python train.py --arch="gmlp" --color_jitter=0.6 --mlp_ratio=4 --projector_hidden=512 --beta2=0.95 --precondition_frequency=32
Rows from block 2, named by matrix and row number. Each number is 128 + 32 x the weight over its row's rms, rounded and kept within 0 to 255. All counts start at 0. Numbers have three digits each. After the name is the row's rms in percent of the matrix's.
# f: spatial gating (model.blocks.2.mixer.f.weight, 64x64), inputs 0-63
f.0 065:082028122135131113157082005148137133144154150148156102139141180154137151160137142144178151164132139132137155144139138125153151171149138145145161128145118151153135135159115156174165145163170192
f.1 100:000089046134134142131121112083135127134145136137152141140126134139150156148140150140138145130115161147154154153139142132126157137128138126142139137152139139132136125147141131123121123140141156
f.2 104:091000061066132122146144124091058136135160147148144151129141129152134127163138137128157134131137132154143135150130133130136159152140147135128130149137143141139135128135148151160131134130140158
f.3 104:144114000037050122118144149139107056117140153147128143150142142148164132150155141137129146157122130143139143126144151137125131127141147137136130148133156142141146133146139155123143126138133176
f.4 104:146145117000019079132135154154135090050121135148148132156146147160148157144135137134150154153120140151133148142140131131131135151145129126134135145139138131148133136116153156122145142135154125
f.5 100:138123159089000031042132157138141122118081101157144150142132131139135152149138147140124146153145138135137138149133141123146143146153147154141129139122131142137139131150164136150141138133131151
f.6 112:147155137152140000015026135163144133132099088072139137139129119132146142136141150146152143133150140145132133153139154163141134146122132134141131130141126131148146139141144153132151133139146137
f.7 136:129130130129130132072000141130138137122141140071139140138140128135129135145142138137134118134138142131125139136142138124144133146147143150139136157132126139135153137123156141135139144134144128
f.8 087:000113163146140136123154204114148163156150147133003126121147132127153133131125119139137165132139120142157132146153158127156142141154154155139139134140144142124157146130111137132135135137158158
f.9 097:109064135141145139127154000082139129146119126133035059154143146157129151134168126157142135140146134161158153157144123145134145137143142134143145140122159127146127133152153168132139143129133152
f.10 096:147125073145150142127148135000057128119129151132139064052150141143147142132139174146120141156142136155145133144156134149140131156155142141137108132143137145137150138148140143140129138162156158
f.11 099:146142104066144140133150151128000049141123140135150125086046159143144149146153148153146144133135148140165154148124136135137141154143135142140137137132143143143131133135159135142148138147129146
f.12 099:158140145101067132137156128138142000058144146153150140138101017134139134139146151157147125145148126143144138147145152136140133137147149148143144136145146141139139126144139135136135147141129157
f.13 096:142145142139097100141159135129145136000040120131155141163144105011129127134142144133149142144142141152148141142143135146141137147147151137138121148149147136140142145140143141154129141139145141
f.14 097:172147138150140080079155134141135143137000039114148141146160129111023129116159145151165135120135142129138166136139130135130141127144150129131160142144154142142147120130150146134143139125149178
f.15 127:141146135143171146098044137134148149140148077000144137148146143122112027135131130135136128128132138142139125139141151146131145131143150138139138128138127128133139127137140142134144148149156132
f.16 084:127092126149153140137151000132118140150117146140190149133172157166132138000184162149145128144127123137158147150152159155114143141143145136129156140169137132150129144139138142138134139125123157
f.17 088:154129142131126122141127142071144134146137140132000069168120149123137148065049157135146153142143129166131140139155136146132157161144144141141147121134150156145123146136153152146138133134135163
f.18 095:144124146133142146122150139136086153144142137137127000048166133150142139136062055167160146145129136130172131145127155138136136138156133143140134137141146133145146140138133141137141142135149152
f.19 093:146146128140122147118152143134141094141132138134130151000054169139138147141139089053159160140136131141136180141146143135131141141139139145140140141133142153146134121144147133128143152138143156
f.20 098:126133136134129137143134145130132137094140135153139140150000060165141131135144133107031175148130145138138166138152134141135141142147141142129132145130139142147142142137151152137139143133145143
f.21 100:143131139146138132135154144127154140123101132134144151136154000058148132138135166129107020158142133137151139158131146136151141135144149142144129136140134136143141136141158128141137136135149137
f.22 101:136135147138149121142140144134135148157103089136132141142143149000042136157144140143138091009146132129149162145145133155149137134133145163132138146138136135148134143133161142143149137144144134
f.23 127:144133144132136143143148142127133137142144099056142127138140143153062000125148143144138133108024132144147147134137139128124138136135146144156128151146125139133141149146151149132136145139139139
f.24 082:144129169142127157121158102114171169139128133151006118131135161145135127200130118133154158140146000119146141138155135144118130143144142153141143136139173144150152125149133143163145117143153158
f.25 102:152147127147117125142150143126132129130146138142136083151151146140150140000051199138147128139134082022158140141137153136139135148150142138140148124154141138131148142142132138151132143139146148
f.26 097:142149129142130134146151140129139139136130130142134137094144153148134137139000036182150149141143133091034186140147138141130139151146137148134135138136144147147143135144138143129129137136132147
f.27 094:149137137139137134140132135142136136140136130132141136152092150136139135127134000046175147142148148141095051187158132133137133144161163135132142126134131136133139131148140133142140138134140148
f.28 091:140138145137135140135140138134139134141139128139139134153148117152143144142150160000065169137127135144142103063176136129135142144148157145139126147130140137140128132142155138132136140141137146
f.29 097:147133137141129143146146136141127139144133138136135141145162142115134130136138141163000067150136141144141147088057157125131141145134147163139126143144136142142143132141149145145146134140137133
f.30 099:138148137144139153138150148140138137143146134120131141144146156130104130148140145145162000040120143145155139142086042134141145151151151129136141143135127148135147140130156139131125146146141143
f.31 130:147136142147154144152133132143140139148149135143141132155145136124108073139139138152136153046000131143136140135133094002139134148146134139132123141142131133142151152131135128132145128139158138
f.32 084:133138129137131159131163121161142144158140131134106123164164143141155146024154123142171153133153179153117167141159126147000155169159141132130145120118137151147153150130134140140126142117130152
f.33 099:138135153122138141132155125141142149137141148130122139156146144142135131132079147148144140161146000059175136148150139143098017161139137139146138135142149139135135130144150129129144144144140141
f.34 093:140141141143139136138153141133133137127135126152138133150147136144136144144139091167151154141132123000043197141146131143134102028168140148130139132131134132139130142142150146142146137120140145
f.35 092:140148136130142143142156142125141135141140145136129142135133155136137138141140133105167151131143131143000056185145142140140138105042169137140137138144134145135143138144143140136138134130144136
f.36 091:151145135143134135125151137139141138141140132142142133131136151148141138133144153151119155146131134139162000072174134133136137144106056156139139137140140136148137137138147139134130125137144138
f.37 100:161140144142149145132135135133141135136137134128149153144146153148138142141141135159124114139140139152137170000059150130139130140145103058144128141132141146139139142141143133128134138138138138
f.38 099:153146142145147134141155142138131149143137122142132153155145153142147128136139145148144122109139147124145150173000026127140133153145139081062129141150129132130146139130140141124140135153127146
f.39 133:132136130132130145149138129137136128131140146134136134127138148150144143129145133139149137122089138140142140144148032000129138135135148144088017139143140145146137146134147139136137143157157146
f.40 089:136132150140136110137146121140130136131150146161158143135131134138135144127151169178136139127140047164150142160138152138197132113153153161153147000137165143145133135151111129143126152132114160
f.41 091:150138133147132123160168136140142140145135135138137149153152153146143135136149147138141139146145107109146143146148129138000069161132154145137132099012160144136142134155145133135152131133143149
f.42 094:142134135139140146136163130134154144145139146142130151151149145150139136146128159150147136151131145124119140159135150144124000045167142138146138145100028147134138124145135134134146137130119150
f.43 094:144136134144143135141147141135143155151133142147137133149148146149131137128145137158143142151137151151135114144159143133128148000040164144142141137118107041159132138130136129132136131146137146
f.44 093:147151139138142143134148143130136135142142140140139133143152149144127128148152136155131139141135155148142171109160147132135148155000042157144133136134125100048144124148138131134124134132143133
f.45 097:156145145135141140140150135135144140140149129126142130134146147144139137136136156147164127148134141130161145145100140129146145135162000041159130143128145144090058136132143128138145133143131152
f.46 099:157142137139152133142142127134152140151140137129149136137138135160132144124146155145137153143153145155142144144141088122141143148145151000023118139136146144149057043140146129134146123147141145
f.47 130:164140145125140139140136130140127147136144139141130137137133135141138129144136140140141134143126132131135147149134123070139145133150141139061000135154143141144136075028149150138143143138137140
f.48 087:105154141142138152135172133134146153136135159139148144150149147132140130142133147148134134154134125106131150151175132146053125139144141137129143196133125166151144146139000105165155146133119141
f.49 098:155151135139160136143172142149140142134142122141131157153141148129135143127146137140163154138128125148136146156135131134094123142146139143137153000089143140153140142137089018139121131117155145
f.50 097:140151146133144136153148147140126142147130137155141140144142150132135135130159157139151150140141135152155153126149138149123126131138142158137140129000063150139138147144146097019136137136123147
f.51 100:142158140135140137125164134147140148140135134146137138146156137152144140142131154160145150134142142137147142134126141144140155135139129141134135139142000036148142142142123131080024155136151141
f.52 101:151144124138135144142159139146143137151144136135140132146147155147141147135138146141157141146132144138144140144136145146148135150152103135144141147142152000038131130138146128131071026152128133
f.53 098:160135151135137153131133149148141140135136146143141141151149142141127129133145148152142151149130129160141134149133142141142141158143155109127125148150141157000023143139127126143134064042158161
f.54 100:151137126145136146140150157154146131137134135119131158151148154143127151126138152150153137135147141151135147125137138163131131138134136135086134157126165154143000025129133134137144148046022153
f.55 125:141142149139141142154127134144135139135142130139142133134137152140137136132140125141144143145133151135145140135131140113138130142128126134132063147137147131158143105000150128135134150159083004
f.56 059:123133170151128166152186155148152128144155140160168174159140147147150177159153173144134181127168131156153155172160152130136135146179157175164157034119174129171152144169095063129156148155122108
f.57 094:141143138148149129148176119151147136143136123134157147149143151135142153130152137158148132131135129155162154144156152140164153136130134136148164106127130136140154136123000073070132144138128145
f.58 098:137148139142137141127180161117138147131142150133126150157146138157115142143144139155152138134136158153129146149150151122147160130138149147131147138128101130137160145145120000049099154129136137
f.59 092:163118145155140126154155135154140156131147129152132141136150144138133141130139165134160142133154155143149156152158139129146161156143125136160126143145125099112133154166162101000028060138125130
f.60 099:164148136134130144149138143148145145146144123124137138144148136143126119128142142148144145129116128155141153170165131138144147135136165148156150156151144148130109135147145144106000008091131159
f.61 092:151149143147156134160151135128140144149123135152128129140150139140148117141147139149149157151150138148146147139136168149161137154154136134148143151139145130136117092147139146143128000011051143
f.62 089:159131124125166147146151158130145149155123141151144150122140144167153141137128149157150151152156145143153159144151144152141143136128143154159145150138145133133126119078142148140131142030000042
f.63 133:162149128144139142145119149138130141139127146135139138140144138145141130133135138142148142141124148131140147134130140140144137133142133135131136137135142151127125150102149138130135134127102000